config.yaml
arch: "resnext"
model: "audio embedding model"
dataset: "simulated sounds of rotating machines with and without faults"
train_examples: 39062
gain_aug_db: 6
noise_aug: 0.01
n_mels: 64
hop_length: 320
input: "log_mel"
spec_augment: false
win_length: 512
targets: ["state"]
num_classes: 2
embedding_dim: 192
norm: "batchnorm"
hidden_act: "relu"
depths: [2, 4, 4]
kernel_size: 3
stem: "deep"
avg_pool_shortcut: false
dropout: 0.1
widths: [128, 256, 512]
am_softmax_margin: 0.1
am_softmax_scale: 16
init: "torch_default"
residual_init: "none"
optimizer: "soap"
beta2: 0.99
learning_rate: 0.0026
beta1: 0.95
shampoo_beta: 0.99
eps: 1e-08
precondition_frequency: 10
max_precond_dim: 1024
merge_dims: false
one_sided: false
adamw_lr_other_params: 0.0018
max_steps: 9100
batch_size: 256
epochs: 59.6
lr_schedule: "step"
warmup_steps: 270
weight_decay: 0.0
adamw_weight_decay_other_params: 0.05
Rows from block 4, named by matrix and row number. Rows with one number belong to one channel. Each number is 500 + 50 x the weight over its row's rms, rounded and kept within 0 to 999. All counts start at 0. Numbers have three digits each. After the name is the row's rms in percent of the matrix's.
# convs1: grouped (4 groups) 3x3 conv (model.blocks.4.convs.1.weight, 128x32x3x3), inputs within the group 22-31, a 3x3 kernel for each
# convs2: expand pointwise conv (model.blocks.4.convs.2.weight, 256x128x1x1, transposed), outputs 172-255
convs1.8 091:520537571515485524474483463536570545607479563486449435487530508495511497560482521463503486624486504482499428523551481511486564461435487487467609505463571510439489473510508474596560652599515474490495494496509567478472403521487553499485641490662532538533531539462480416506
convs2.8 099:452412464526418440513452475407427536553531573568555451484533459433430528608413510535407518578507548424453526487406503443557491480522553478495433434467437417516499532574553433508448508550461620475519499535663449497513587500490567467591559437489532543481
convs1.9 093:540491496569494520507503554506465485518481516486574435656546606470518578479447467489417453569543538473499399433461502492563549515488462502487589526615516421485491556547544444510561572508584597434461530568491527532519510559548401525506552539493518545584607470443521558497
convs2.9 098:487485512457460542473547507472495450441527462504523538632585463508405498600484496573516480586498421459539440445542625496498542478492583493455521592509448547523484483462582531488467504525513526550414610454490506501635490543523522461516523524565367455499
convs1.10 094:411540471568526534437615542489465514443423549477461463435481409497532514478432442463534497486432478465534533551449498578536417576457443512510499450470502586504418562433535476503489503478475555532524460457490520533432667510592501444439373449415482571509428550487453438413
convs2.10 101:459511497423531537424524505545505532560493535444514535462443612575546477485495494509505457516446578478450504565579527516447413490485474493534581476374454539547517516444493468497443530423534491510501612436458493480541559478523468439474497574508457414506
convs1.11 098:465540495409489406446483534434510469525491473471544551595602552565438471401498485549575578397503470482534524604449509442458473528469541476519548476472514480528432581488535575489620482549451533413520521522462522546499460498472563529606541505509452518511438471479543462454
convs2.11 105:508493509442397531534515524634460483459471483482467497435508457476391540480527555452599416551458474516486523509471491457448420571498529421527559480490542503496479452398472532537436544549540638468383522546546497593411568572608509456427534498399509483471
convs1.12 095:474491501461494515455488492506494468548524421467460564446453473484566470470455548536557421522496447479464508480552450442495485451531502482502493477428528403577459488539583498501531545536575523519440528594471540569544461560439527522488597549535496416504484519415437487480
convs2.12 102:490438457612456467517519461505346571550451556494517531440521525527565524479490477538486503520472580540494494570481447399456497518441577486462474556484580381542410501531483421516445512537488494457554483443544472450390489463485524460481435521478578525397
convs1.13 093:443487438450475449536449475605533458529540502490487481491478569515468411556566603520467585521451521473582457504550468458504528550550440460538597419511539501512589568559480547569475494421587582485505511553436504486445613466451453518468474479522515508469482449556624524480
convs2.13 098:590468460511538487500469521566525462494562535428563510456442517540546447560537487434513431550490426436518519517471460554441418467557501553511560465504442576463475456448436463474541502592407496505462459491447428420542493517551520502570510455523458491404
convs1.14 092:532566493563538486464500542404483597556533527545551529505457475479520482489482494470609493558472543472456482508520478494457543464471459500530506578494443608515524472513512564572522539569481480542472491426515585478561486455508466460464505453400489592534606494573499596484
convs2.14 101:557549564519528503471580519414489515541446478558463440508507492538506507523452453531545496512484435507438560400512536511434523570516529347445510483472445507533496490484545459522487531451510454496507546503468525497490601548462545600425558481467486445590
convs1.15 090:462473444497486491561531496561582512531413496461478509567529542484446517440488507509505489512498436328468497536465471514446581382568504429521485465473508455528532520589586503491534519443457456478568573486437455534474560567584482473557469485460389431441508523478570556515
convs2.15 094:559553493504496579462433483547548410481407516499442447596484444520572512527522375614440442431554537492471455565531510543515405529527470488560568502516513445461497435511470483531540499551466549463571499569503508540404534454433524446499482566530499541501
convs1.16 092:483575501495477473551485573494573471489473490585494485489417523583571496602490501504532414520501599510414398426525445516460509549468574471414450413488504512449503551482520472550478437569540431531452493488486513512492525481512476465491440467585492517465421448493399488464
convs2.16 094:513412490534435551546474489518486456521486475466466487610529518457540443534435443489486567594451532434398512477415560493512585535453507491543462530547427507564481448525463612519450504449588518444383574513533601498542522414574467532505474522506471512511
convs1.17 098:554491575470556452551537471480473533495444504459438527513458465493426549462517509497442531526462544448443482558430521509480641421577488443453487503534397504499555476449464506487508549498508480481458560431458544527582447437389571491422544470504448554563446544445588517387
convs2.17 099:529559435598467554427458527469499524484541561454433482463502484511546489484483583504439583530483490547456478479540502458467507528474527443486458498526506345427468474528489475475546520452513558465539541543469512416580457570566461412545561483496435485556
convs1.18 099:462505486462507461470441489428466478496530503520538480506490492488459488461507544458474488504556622459459455455460463472541510514397475517505555465549421451490494412531421464547499478499519489470582590527414457470494456514552532455447481551537528559546458495440451493431
convs2.18 106:600458432472547562597449469400507521462498435563420463536440468481459556467442471500577495504401541467422391424549423511581410527598481457484441497542487474446489540551542419435377445441522548469539509523610520509531447441475478480489554495481599483488
convs1.19 098:523481509413478471471486567512500483452447487499595583527487447500447430487529518550443531430509478427566427464513506546407544398493508545529438515449535439545465518464444499510376568513460468525497552459542512416506552546440497406547532577512589415548479503519437484506
convs2.19 100:472561532596438578490571521455468606511561511498500476512570533571483417520572440524543505451448497489471616590641482446604528546469494530470531451387487433560499484562495464536483573488467499475518534433476523581454475487492496548448471503498500589592
convs1.20 099:496464469443484505528546506609528485531456471508554450578470528372455445519493583508605573533446419453487494461539527516456566469531416507526491578445454500587485535480513467545456570463482435528474490530564469480500583507535518535438497450484520547526489397468583504619
convs2.20 104:515523573494476469414584504492432521459515524509410481456449498457542515512478466498469479473532563409624555483437462463458398439492574469558526430446538507577499564537484624465557523467536419515541481499511490567552439491448465539513529509448432544510
convs1.21 094:484495467490468495494481478468558604522450525457434491452468450473529474603509591492433530595575530491466514430472478474406496524476530440510484474545471470434511487491411501561455512504526447468566495450521467541524513439503475531501466471495533526557470462576461537426
convs2.21 100:492480458516497520506530444508497572521509449504521483562519482433531506483476531517547410506581449441481470419409481539496525630576529489522477365482454450465496482543508462532477621538516573464391468431534437627461580466474601625544515502519549528542